{"encoder_arch": "transformer", "model": "encoder-decoder audio transcriber", "dataset": "babble in 24 made-up languages, each with its own sounds, syllables and stress or tones, from a formant synthesiser", "train_examples": 39062, "noise_aug": 0.01, "input": "waveform_16khz", "tokenizer": "char", "vocab_size": 55, "encoder_norm": "layernorm", "encoder_norm_position": "pre", "encoder_activation": "star_relu", "encoder_head_dim": 48, "encoder_fused_qkv": true, "encoder_bias": "all", "encoder_qk_norm": false, "encoder_parallel_block": false, "encoder_moe": "soft", "encoder_num_experts": 16, "encoder_moe_every": 1, "encoder_expert_mlp_ratio": 1, "encoder_slots_per_expert": 2, "encoder_shared_expert": false, "encoder_wave_strides": [5, 4, 4, 2], "encoder_subsampling": 4, "encoder_layers": 12, "encoder_width": 128, "encoder_positions": "rope", "fusion": "prefix", "decoder_width": 384, "decoder_layers": 8, "decoder_norm": "rmsnorm", "decoder_norm_position": "pre", "decoder_activation": "gelu", "decoder_mlp_ratio": 3, "decoder_head_dim": 32, "decoder_fused_qkv": false, "decoder_bias": "all", "decoder_qk_norm": false, "decoder_parallel_block": false, "decoder_inner_norm": false, "decoder_positions": "sincos", "decoder_prefix_bidirectional": false, "decoder_connector": "linear", "decoder_tie_embeddings": true, "residual_init": "none", "optimizer": "soap", "beta2": 0.95, "learning_rate": 0.0019, "beta1": 0.9, "shampoo_beta": 0.95, "eps": 1e-08, "precondition_frequency": 20, "max_precond_dim": 1024, "one_sided": false, "adamw_lr_other_params": 0.00074, "max_grad_norm": 3.0, "l1_shrink": 0.03, "ema_decay": 0.995, "max_steps": 5500, "batch_size": 48, "epochs": 6.8, "lr_schedule": "step", "warmup_steps": 160, "weight_decay": 0.1, "adamw_weight_decay_other_params": 0}
Rows from block 7 of the audio encoder of a small encoder-decoder audio transcriber, named by matrix and row number. Rows with one number within an expert belong to one neuron, the router's apart. Each number is 128 + 24 x the weight over its row's rms, rounded and kept within 0 to 255. All counts start at 0. Numbers have three digits each.
After each expert's rows are labels from the 100 clips, of 14976, where the router gives the expert most weight on average: "responds to" is what is common among them; "peak on" is the class under the peak. Only what is clearly more common there than usual is listed. The data: babble in 24 made-up languages, each with its own sounds, syllables and stress or tones, from a formant synthesiser. In brackets: how many of the 100, against the usual share in percent.
# router: slot weights (encoder.blocks.7.mlp.router.weight, 32x128, trained with AdamW), inputs 0-127
# up: expert up (encoder.blocks.7.mlp.up, 16x128x128), inputs 0-127
# down: expert down (encoder.blocks.7.mlp.down, 16x128x128, transposed), outputs 0-127

# expert 8
router.16:117163141111104151104132116166101151114097074162140104156120159112087079135108109132163131127136107097128138181120141097105128160117162085157185124120170113145125174096140091156090106118094101099107134136151142093113101130123143142151126105093149110159111138096112149107162142098161089116123117107114134159102126162149138139145083127145109121117121136119130125149138138142150166143141
router.17:090125119101129151119132115163116144121098102159169151171100086160106115131148125135143125108099151110157087128135136128118116097120111118156160153136152114152124122081123154145118115161142124107130116147090106136113126093121115108139162139165160152099134091117139084122098120109138058107112109116154082119130123188085139121149105164131118104127121114103126145108146103172071132146166
up.0:219131100116127128124126128088123106112180154125118074020130136129125195128196119084095151128161116128134110120128144128136072126131128128129128118128122126127126132146137129149163118116127119150128087147131136112136153161126130133139171126127128127129129135123126130127108130131126118127119124132126134126125119148132129132127128074128130132157129157136130131129131029131145128102124
down.0:108140134138150126120123130109128103129130098130122133227134127147151126128009133163154111129081128128123135121127128134103129130137128128144126130158130115132130122141128140119135134142103134089200128133130098174137129128117152116127124137072143130113121132140128131125128140198163128133130130172128128130126150081137169173130128127127127130098127128114129121115088200127112122126130
up.1:151126115131121133074109154128080131131108205128094119124134138099128126101133131121126126128126126219128119130130106126117138058135184123119131125164192060126158124100086166158078130137121146114133129128129126143111172144140126133125166194121114119126128140133166099086128101139120094127119102133128128163125126155116152128127140123126124136160143119128130129147129128121135128128145
down.1:126161128134129152135113128135132121097147137093147130135133052163129128166136152145117121114171130105062146139118157128127130105129125105129127139131133132136205137112110098118128126152139128125126128125131128134132128099124132135128100128127119128128055129095130144114128185125126113146128174135087125128124066089134165130127064099121126125205123129085139129126060128129116140117123
up.2:128074156066182128126120128132128015128119109128129128099116100120128128128128133128113128128132147128108154128128128128129117128119128108013163112161128128153128155128127128129140124128083132123092129159128167197128142128127134128128128128128107090128121142153133107128128166165138101128139159133136127152116128165128075149127128118124122135128128112135128128128111128128150134182128
down.2:140124177128102098107154128127128129146124128118097156126129127128165111128127136139105124119115124148128127124128128136132116198128167137131127130128140061105128128128175129129129112117104128156143139128113085101120152123142133128142129129134150128126128121128129125128128114128109188114129128126144137134128094150000128092159128149102130074111120118082127128128159133106128102128092
up.3:127128129128087072128126175129124129120195150184082140178119112154128127113131135105129133132125133120121114127131115129100126128126068115169146143134133095136127086098133098162157129117163118093171114128129116129141136076136129158065183082116128134153128152086128130127127131125113144184126117128128128132126174136101091116120141125128128108131129175128129144117130117088120129168168
down.3:141131120091095171148144076143128117134062124128133127129142133121129127121125137127116045107115137101132128128125122136139128165084126128144129136108081124150126124122127125127105140105116073135082121108070141072132123120131138132133111069156114130128127121130196074128130128126122128128128135121154128126133126135128104139139119158086130128115047119136131118131128141170055135120141
responds to: quiet level (61 vs 28.9); muffled (low-pass) (32 vs 12.2)
peak on: silence (66 vs 34.6)

# expert 6
router.12:108137154070102112173147145133156161115109068144136140151102137150110111122123126135142075107140113098133123157095118114068144129126161085153157126147143132139131125121137140119105094138099115104157133104107140111155159107151107133115079149116117105144125082099162145136163122121091087122158136151173088131119140148129092135135114142096109081160142101118127129149135132129090148173097
router.13:126152098148093122127093110107170084150119113109146129110115158115126143140111167125094126107093133151149157108147181179127150100100084157079095173103143167132132141139111150093147172099144143153085143117115153114126120140149162096134125120108126164121139156114141145126143130139154122131102127147127140103160085128098129142114140097152175141100117162104147136110133131080154170103142
up.0:128128123128127128128128150128125146127136128128128128128142130128110128128122122128126145128132186128128128157112128023100138128075139128128128127064180079149110128128170128139128148128129102128128142129128128128128194128128084128128125147122116128128086197142131128128103187128128128090128146137128128079115128127159064114128128134128128182166128128142057107128148128149138128128160
down.0:110127144116100126135128131129128134118101130128135130255128131128129188125097132137126178122122128127132130132138188133122095129127127131134124123132133122128122121129133127112099124128126140128141129204127134126132127115100141127128241127075143128139128112127127127107128128126129138134124123126131105119128185091157106128128128125129154134130129121127127129112128128128126129127123
up.1:134127093075124139145121119129129111108128109128105119133197128124043133090111113225202119130103161144158131131112131133136065094173128098119128131128126107103124128133128129124133107128112128158126141129128127142126118124116125127125122127159128128128132094119107159128128127147097127098136193138127119141133124116150189141178139131083132130131131083128121124135145128139099129148122
down.1:123131131146112116127130137150133135155125125135124128083120126109128128128154124124125126116147100134123114067128092109129126125128119180127066131131129098130128121128131111128153094144138116131126029117128093094130174111119142131128135099124128128122151092139123125159119139131140023129146125136133127115149216130128122120142125095131116127128126118131133134059094124128131121062130
up.2:124124110140098152119110140141168110145128133062131131112119122123144098120144130107139158114127152148090121098141125165104180096099207118122138123125128152140125097132130128127129127185117127126127111126170126147139130130128135144130128102042132112133128118135116118129130102109152135126099130164128145129112124137149100128128124132122127127152123128127123129116124114098000147130125
down.2:127150123143153107130130098129123132134135134113133144130131097138129128133061142086127123174131098106133145094127128082120066127135096180130134129121132095128128128125141151153153130057124155130125132130132137081138108086137093128091064151201135123126130139129123110127104126126104128104151143110138110133119127103128137085125130127143130129151128081078117132110131128131170131041128
up.3:155111128128087123132147129114105119121129116132127132143128125128124137134120134123093154126136123107128128131158089130130122083129127120127061106176124100237143168126113131119146152131124079121128128130136129155103127136127121126131125102163116105130124144157125158084223076074118128143128104124120129128161127143127149125173097133107133125145128131116064129117127138179126151132122
down.3:131129162128129150101097110142136133142115123128112125137073122160117132140139127128124104169138167127134126141127119127133128172128130089131174143093129169126080184127131125159126132152171172136071168143126129136169106161087127129124134169129159133137118155131106161179110150177128127128127128149128136159128134127168124143048126128131104135125130065155128144127178130147149099124128
responds to: /ts/ (37 vs 16.6); /aɪ/ (36 vs 10.7); /w/ (35 vs 16.3)
peak on: /aɪ/ (26 vs 1.6)

# expert 2
router.4:107161144107078137122182102117088178159124102115110150143162097152107129126096123160108132100127167165131158116139107157146117096148148137160131140150075145118103134108147075135063128139146076155121132113134128138123105135116147139126104160115111113136155114132125113124145113118101166095124159098151135155122132089118138102148127103170112139194122114109124118125151163104125098140102
router.5:089121150153091154157140112126108165180115111130128134160114101117104162132095121158124093115115130124172141170130129163107141128138135109124151174115119129116146115063159136154121137142145141161130126093107123121111127152125091133156099184121110127145122099098139095066113090120097134095138126107165132141090115167120108132154089107178111135172109142138105115113147116138093152116147
up.0:123127126117108131128128127131129118131123120132134180124138101131126149128056106132126130128095088132128126128128113128123127128109143109128134099129128141135128132090131112128156127132135140128094099118139101192104126130128111128121147037127131148098128123132252097167132130119198141126116125135127201125128128132147136128181128132128122130125131132135103127128146128059128125128128
down.0:138107132129117113116110123126117140138092169145111101214128142150131084128169120137125142133158136127121066182128165124125133130123128134126119146100120126122114128131147136139121076128142115117083128136090130129167128169133134130133129130117130111130114099173088122122119153040123139118130129128128132137126127188200107132083129126128139090119128106083111134128190127133151128128128
up.1:129128166117117129106138118110125133123145203134129102126147129126128141123079128129128140154158099137097056154098126152155132128131128130103108130112126148122083114127143128157100123085144103126127128126127108110159139111129161121104126122122182125145214121144088131128127111109152127133187129127135162145131104106191125125125127128140136146127127135114102131127117196112208106140131
down.1:129130075145161155123103115183125137139128063097134131124136121151133125129140129128103120128075133069115174122110119112125127131134131130127137118128127142088130123129131164129127138126128130160128142133125117155134154178128112128128136131148045145119075112149127114137129130081118166151043097075106125098134137143126144126144103092136142113174121125134126124127130067136115123170132
up.2:135153127141099121128201081119128119128109132132187148152067125127149165127127126104154126129128107125141146147128113102125128125112128129115141155129137130185128128077127156128167125119132159162128128128125140094128130132127128118128125129128125127134128119192142221101130132128126124127126128155127128128167128108109104128128128114046129189129128101156125130134134118128188189140125
down.2:119131089133126128136129128144128108117128162136132130131126128122111128126106124179134140128144121128069129115059103161128167164127128135128122143140128146128150118137152150130147142121126128097131164126188118126127157120132117128117150130091127127152096128128084093169182123126127126134111109121132128130033173128128127194127084124125129135100113183052130101129128113133098125161156
up.3:131128217126125090087137120121123138131126088128090110128125130121193128111131046107151127129128152101091160129131109084135148152129138153128131114126107128131139133140124128131124158122159128128137128127071088143131131138097128143126126077128128128119122151141174141127127127124142112129099152102155128128127137062086209135107129145101129171126124089155106134135107153149116124125126
down.3:127108097112132146159102128127142084129137119128206165101172131171106140120125201165125143121124149129162129141128130141179128126128129112106127124129139128148161077090168123168136126068137123130069124131128128129128132131142146127079154176127127124107139124139126125115119140129154128128173163181098099137158138136128103130194180127141129134113128128155128128126127128154108129130139
responds to: /z/ (56 vs 16.9); /h/ (39 vs 12)
peak on: /ə/ (33 vs 1.3)

# expert 1
router.2:142156167106124163158153145168096164106112088145146137126091136101133135136138132093143085147104149086090085151097128106087118172153113113136142162106167122136117157154106123164121102153131145115141140089101101146124140126150098174154091140093142080117119128163126122143175149134119113135124144159120149136112108126127117137121071114120096136134156135114097177152103130113122102133094
router.3:127159172124112113132174116173157144140095078134131112171143092087156109108127128142153074156133101114141083124104121102114138158126148085120167134116149141123134109141098158123091124131106112135141137132153093116149152109130089173165105171110095091132155110162099136115153166130121122090142113163138153156101095134137100145178115143119116117121123110111103156145109115156155138147129
up.0:128128000128176128128128128128128128128064128127128125000128128128091128128128128128128128128128128128137136126128128128128128128128128128128128128128133128128135128128174128128128128128113128128128128128128128128159128128128128128130117128128128128163128127128128128128128128128128023128128128128128128128128134128128128128128128128128128128128128128128128089128128128128128128128128
down.0:128128130128052127123143128128128130128130128128105128201128128126102128089129128128219128128131127128174211123136128127128105128214130128138132128128124123128128128163128128193122128128128101128094127128128138125128128128128137129123129093135128087128132128129128134101128128128157127090134128128128126128136128128255133128127128128128128150125128128119084093121128128128128130131128
up.2:122087125116128127130127080178136074124127130128127128131127117130109129185130143122128132178138125042111128128232116128138049128119133134132125096128113116159129128135113154158127127129142128114128127127090129152161129141129037138129115128131127128161128143156125138139126123128164137128138126072084157130130128118127095131182125122132123128129162128107132125128125128125128124126135
down.2:118159130091131127128125168066128168127130131135127130122130127129126123122127128125142136131151128252128136131119128128123174139128125126132128130128127128152141128105145063123127126103114129122073111124138147101108128138131255119128127129106139125130130142133133104065138130128126084128129136125145113109170118128128172124158132111128140127128125118133141128168101129149129117128138
up.3:128128128128128128128128128128128128128128128128128128128128128128128128128128128128128077128128128085128128128128128128128128128128128128062128150122128128128128128128128128128129128128116128128072128128128128128128128128128128128128128128128128128128128128128128128128001128255175128128137128128128128128128128128128128128128128128128128128128128128000128128128128128128128128128128
down.3:128112128128130155128128128128059128088058128128123128128170128128128128128128128128255128128128128128127128128128128128128128128128128128128128131135128128128128128128128128128128128128128128106082128128128128128128128128128128128128128128135128128128128128128128126128118128128125128128128128128128128128179128128128128192128128128122128128128128128082128128128128128128128128128128
up.4:051128095128128128128128128128128128128128128128128134128128128128128128128128128120128128128161143128185128128128128028128128128145128085128128128128128128128128128039129128128128128128255128128128128128128128128128131181128128128128128128128128139128128128128136128120128128156128144128164128128141077128128128128128128128128128128128118128128126128128128128069128116128128128128118
down.4:128128128128146128128171128194122156128128128124143128212108128128128084162206128128117128098106118178128173127128128090147128127145128167068107128128116102128107125128128128128128128128128109128157120128128128128128128079128129128128128124128065128128128128128142128128182128128126128128055128146128128115128128128128135128128128128117128128164140128137128128138231128128128124128201
responds to: mains hum (54 vs 12.4); /ɪ/ (35 vs 15.1)
peak on: silence (100 vs 34.6)

# expert 10
router.20:132142129101122114163123092100115119117123178074097071128114190113171110104138134119106107116113092116125135147142161132115095125134141123108138138104158117159129161112146096088126155133123122126083125126158118159131114127095148182129074124115120127158118130091147179169138113098156122114097139156097134134159114104147114129083150099111179130119114162134126117144135124118139177117100
router.21:148094136138127120149126120159129156131085154105147119157101168091144101093142113115142140121098107086143107182112141147089119148123129119132134177142139116137130178086130154113068126133114106105103121114096122105109141142159132180135080135142133130155107080156149112118106150115152098069105131141106178119112107151109080138113117126138132120155114122094154139152158136108150147162140
up.0:128128092117128128128128128128193128130128128128105128128128128128128183162128119127146128128128160112127128183128128062128128128128147130128128142128128128146128128128123128070073128126129128191116132128121128133128128128153163139128128128156153128128023127097173128036152128128128130128128159117142128123135128119128107128128095132128122128147219128088128128128123128116135132179107
down.0:128120125129135143129129145133167126128121126145099126223186108129128130148117131134127124061074135131192143172125134128130113049131128137128182110133128171117150130111151190134138133127131127131129131136163131126165126128122099104129094154133145126128133134126113159150106128109134137128177128111095090087129131126128149128138127128129131158136139169055127156127128148115130139125128
up.1:126108144130191162121138152132082164092115165129174122140055164111127149127128128127098062126119152128135107128133153128086129129125131132141122108150123072112077121108086149138103145154133128138131074202126158148138142158127128127128123130118113136129095129130124110133086094134095166125121128121139117128129051120124170128128135119121134123135156097120128124137122164126141110128154
down.1:153096128128089134115155126127121136123114137093105081140128163157121068121128122129121124119101120162169099155136133127130192140153138121117132126166128130149128124068165119144105128134100175073207134166132124133124126127148136152097094130156164060090137095131126171128130133195145137140129122124135176164128134131114133095132110127117128134138137129144137116125158128139123131110125
up.2:131125067129136123130126071090128125147170127127159125145121129122127044128119100129129128190094123105140145083145133117153126139116132121144124150131121145140097091141129132179112127094129131130137131129125146141114110128123134136203081127153110125132124129138139129122109115055104113134146122121112129128128141127138142120092116094135128110096104230155157138131099129123128114147150
down.2:102176118129122095103124177133133132118128109149110128093108128129128172119140150127123129130128131128103121105127128178122103093128131154132134138134129153144151122125081128130100099218083122128094099128132127107138128129115129122129135122123133202145146127127128151103139130129131129151084103090127113128130170134128095103133123094120163114176128020121143138111138137110116119115079
up.3:110091186159121121130050129139120118127129147100162126146151128115158132154104115147141128128135179083092121127122126153156088188129108128127125147134132130125126128086128129124174129127149107123123101108122127128098128119128087108135129127041146156126174151112137138141127126121212120129140128135147113130104130130119114126150153219128134153127127134127107125106127138127120144105132
down.3:134129148124127125128096116110128186114152130126157116141126125119125135139087127048119141122184128127131134102124095127135204110089110145128133127118124135146173130212128128047138127096074170091149136131133116121122116144183138128116124118132130112128110145130133128137127118115066121129136129125112165132149168128130129126114068110148128124126110114128141125131127128142140124176127
responds to: reverberation (72 vs 34.5); /i/ (59 vs 12.5); /ʒ/ (41 vs 14.4); /ʃ/ (31 vs 10.7)
peak on: /i/ (38 vs 1.1); /ʒ/ (27 vs 0.6)

# expert 4
router.8:171133138097121139136144140114149111111149057158142152124148098150096159122095160106120118127127123152078103148141129097140098154077150132114124113141095155114146121137137114135136129095123145107140144143160112124146155152122135082107138127107145125142132115114091141142128164144070183128193151152141146127122184100169089104144122126109118097177150131120117111136105144105163100107117
router.9:102094155109137181133107167158164133110096070148118153111140119135143131079104133103142090159106117122130137163138144133118135101113116119137136151109100105181134151058152097177121102159134102164128114136122160108107148101119099121145158112106170094095132083145094152110118100121126102094109124124118145134131111124137075126161145150140124127140132101134129143133112146169088124145135
up.0:128129128124126122128125142130107157122134086112150084151115127116119134128124128132131128140134128173159021128129129134088128128102147162108128128188107164123154128105119132128135210154117135110130128081117116149133098141099139127094128125126115078084129126138126127116125175109105128141128123128126137129122127128239178123138124114110093127129128124140139132127163123126128127107132
down.0:135145105128128128127176136120146062129128107124126150146177126127122098129120127128122128143137127129103131124159127111130120128173123111127131127091182128067123131129130129092088137147134128145105127132160128168126129122159120109091128128119125128153115177129118128116125075196108128126188128231117126148118136091140129137100136110128127137161103144127140141134127133062128097174122
up.1:125130173116111108130161129127128083128147128128128135128130050128102157137088127134116131129109121127126127112089090145087131130099131131136109133139121128189099104122084128188124122168131068102122125128140115127129076106129126128071126128099123154135126131129134095142127110128033101129151170111135129128081128131127159124118128126098120131124169103127170126126072128130113128128126
down.1:123129151111102127128129103128128216132139142090131131138091177136125119130143125108127116128155122133129134128177130128105157139080128139121128122126128134130099119176148121127127126104120125150096122186128114112105102142188125156132168119127116089132155213148121123105127144108205061108130128141115150114153128128143127147128123116128128123124076099143128185134156129137124141131131
up.2:124133104141128118125170128209128127180128138126122128145122124093128167255123128171128127155128128134115136152129128119141134128114191143128147132128128128128128128134131138115122063135115112128130144128123128122126093198128129128128126128128119128132130140128128128132109128128118108111128107128139093131122204123128095128128156128118128118128132128127085128120128083133128119175128
down.2:143138183122114094128131117127122051124087138128124188123148131180129123130151126120063100131122134110152128114125125128152128090128132132128125131129196114142127133137119103130152127189144128168126130100131161109133105127131127094071128079148122119171131162128128128119135129156051128129164132116106128130154128092130179152128128145126120125117107130114060132128124127127106128133129
up.3:127130115129128128090127160143129136130128128129105126127084135127115140131120123111107163124202126127139114129127132147133127128128123128125127147133127128127128190143135128060128172126128180101128180117130128109129128128127157123134113128128098131119132128127125129059130133127242111111128162158126115135117128088148149114039129157121181094131127128124128165128088139128144124128126
down.3:120131126131134138174121127129128123128098132126125129120124127099151090119128123128187128132125128128054129119129082130128129126134142128130136127144122130132129175128133086206128127177154052129100129128164125161137193169121132125128150115128198131119131124131131125153091128042110121128175137114132076144129128128139136129122129129128118128125126128112128104139135128127128199138140
responds to: /r/ (95 vs 11.5); prosody: no stress (59 vs 25.8); /ɹ/ (43 vs 17.8); /ʔ/ (34 vs 10.1)
peak on: /r/ (81 vs 0.7)

# expert 13
router.26:173173115138122094104133121145126100141097056114185146139078140152127135137124161140114118131130149114107153100084096119155104137113158135095125114136070134140149164118121152117161097180162122162113148104141156119108119139140083116118159137138138119147118097100146106162152116102129177132155160095170115150145118124142146136114131116136123158156103112120107123112128111098092102139099
router.27:158103126130082194127152140139129129088088078147119149147127110122087106134107122141130120097080102128160138184091085127110161138107130132131185142131134102168107161102153124179118088137106132127138153104121115082171147111132116132156111162116155123102150110152140129100131152168110097129150130132116158092122129127131079111158123106106107128126134120121127146133142132113114173137100
up.0:129113129127103218127127129128128132169128103108126065127128128129089077061149153122110127135131126128127129175132169127132166097140129128121128133092117131128127128125132095130129107115090129126115163195143132128125128128089127076110173115128119106129144150141151132159128158126092133138123099157133127116130132128121096129141138107176147160136158128120111134113058132125143193120115
down.0:126125144128123137140127128070128141126139128130150142079132127125145120122090129122141116138146122156191115136155134132078150128207201123125068132115129128125166136124122128093228129139107128084132128128155129082150141183135129127133138129152128128125129097134140129135128109121123134135128121126123127160104164122129118165127125141156148076092135140150154128122128125130128065133128
up.1:134125194153146112145143131159128124128152126124121149201127124127132139135097136129131146128131153050117133131078105128128129129129125133107119130129153136117104128119127074128124132168158131095156143096083128110089126155104121127128128085129103128128138128124127145127125127128130123131206128185167118214129128097129048139128128126128131162114128108102131139118121123100123128109129
down.1:131144130087133127125123135175117172109113128169090135115106167089134104152134125127098117126082128173233121140127137134129103118138127170130131128128120128119110121129134128103137129082101107149106123152125104128127126111122132126142143130149156133115106129128094127128169119146126125172129112091160159041176122127076126144118119163148149110158128108162128132134130136128119138071131
up.2:191176141098146129142166122114128132146130129120116110102172134099138132191128129128115128115136127155064128123127107128129126146127128164134128185158128087128127097112127088097108119123134129131128134133127137089202130125135130125128136143152123099128127128105061127133128122123128143114169128144125129127163159130125127069137203128128177125200120128115086127120152126137131128128143
down.2:127127118096136128128106130084090132059092159127128132132096127116126113120121098124142128131148104115191128132255082131106118143107149131138136130119148124196133133163105128148225110132147128110146122128112126125169129130127135126148117125127106128105131126091131121188103117128137126126142118133125128127119129108125129127128119119139128126126129125089138128136128103129141162147136
up.3:120116119144127181124140127181128129129145142131135122177121124130130133121142132128115122122123180128129134152143137129127121126128138131129145156136041158129131131128127134127129152175152129097129128128145141186128084129143123130124113130127136126169128128128112092162128128128104090095193114123081123125122225128112132151125129133119127105033130120128170114084112122126096145129110
down.3:129136104139111180126128114129165151124124155132128119157119113130131127118120125114128080127130132131157126129128114141142092135147065113128127129128125106121107130099108143182090148092129128149125103143169072149128127129125196094126127119144129121141128129129119095126130124128128123127127129129112127147127094119099207154147075157128125123127168153116094170045130155147105118052128
responds to: reverberation (75 vs 34.5); /u/ (60 vs 14.6); prosody: stress on last syllables (56 vs 20.8); /k/ (55 vs 20.4)
peak on: /u/ (48 vs 2.1); /aʊ/ (34 vs 3.7)

# expert 5
router.10:115120102123074125136103087140151126176118157091127103154141154114128077163143122138126121135154146104159112142171141159134142111116154140168135172116133112092148089109156119100075164136139087119120107117153087108115091091164146138147144111109117107129150153116153084098105145096102077106109084110116139096135112153138131138141106137145121110127106118143108140158136142083123159148105
router.11:120121108153080139122147135131158131132104149081147147136126167082106122122129132125175131136143093090173102162132109113108113123126137124162121168105149108126111146099167133105056156146145073120128131076105138125099095087123140156113103094129148109134146106141128086113144131107149104101132095124158125088129099164119111167113075149142109106135126107090123116155130162141136127123125
up.0:128131120130129129128119127124093109129131141157104143078134129084131104133115128174122117149128111127114168128129131128111123129146128102113128128128215101142131133124130138133057142121222152159127160131186118152125129129140159140098101119145155103143128128141111112134143051121114164121135131128128133106122129123128148065122135128104130136128127106115123124154201133128125073130127
down.0:144156174078090124129130141162131131128136139123137128129150128128048131127226149128157128128128132125128120139121123126130136125128128128136123128129115153127156091128129129164133128129127100142123077103144119135118128134130103127141134128173128126125115014059123139175101157128130122151121158129125133116135141126095114128159124128149128116122127118127125163112133124100108109197134
up.1:128208123133135119126120127131130146117066130182135116113133129119072114128144132127145126171132133150122083125143154155125128123091106129128110128143189131131131127122128128140151128118170125110079128128133147128115128117126182166132128133185111128131128096118040170137129129125142129126117151133160155126128122129049117125126097114128137131129087127121144128094110059122132128127131
down.1:128126049144137106128128128073131115148128128107105151122124141126092133128123106091094112127130128129129136159138125132078134112121121134129148143128128128203124135151128128129127139091124130138129128129153135121082128053129128115145123130128139155091131126129119127129183133132129158126133116049128110144101128091185093189124054101128133148110124132135132139139117128177170127132133
up.2:110126095128128128128127131128128128090128144124143126174128103132106132135128129128128128128126128127157125128126128128130107128019128136129128125128129082130128125128128128081134067141126128130128127128125128129128129151128128131126128128128156129128127128128126128084115128128163058128128187255129140128128129128128129092128112126128128128115129128109130128130128128136068128127142
down.2:124128181123155138131128135139127103143127119137130102208136114130130117128171128128101152128002105129141128124127155123165099128117142135128173124128124131128132148110145130126181128128128124131123126113115223128127100131129128128128127132165128165144130099129080127130114150123128127108131126205128128135140105149135112128130122135128124135128133144089111150130128127064124129144139
up.3:166117116130140126128124072109129128106110135144154128128128117143116127108122128169132129149134140108125144093159120128126168135109127128102123127116130130113127128129114171128104126129139128079132155082070127129146128113129179153131145128188064128138142136148127124130083130136132108098157125132128155118157139126110255133120168088119126135130109116137141122129127129133117087113169
down.3:127123133177122132128128168127128109148158116108128151130121130130138143129128127083128128135131130118129169148127161120131121127128128128140122131123145128147125125125136115067117125127116130133129129126129123147129107121123109106129141129000126127131124139150091129134196157130147126128128128171124128137124139113123096155180116117146103168127105132129130131130133143040120127129127
responds to: prosody: no stress (57 vs 25.8); /ɪ/ (38 vs 15.1); /e/ (34 vs 14.2)
peak on: silence (79 vs 34.6)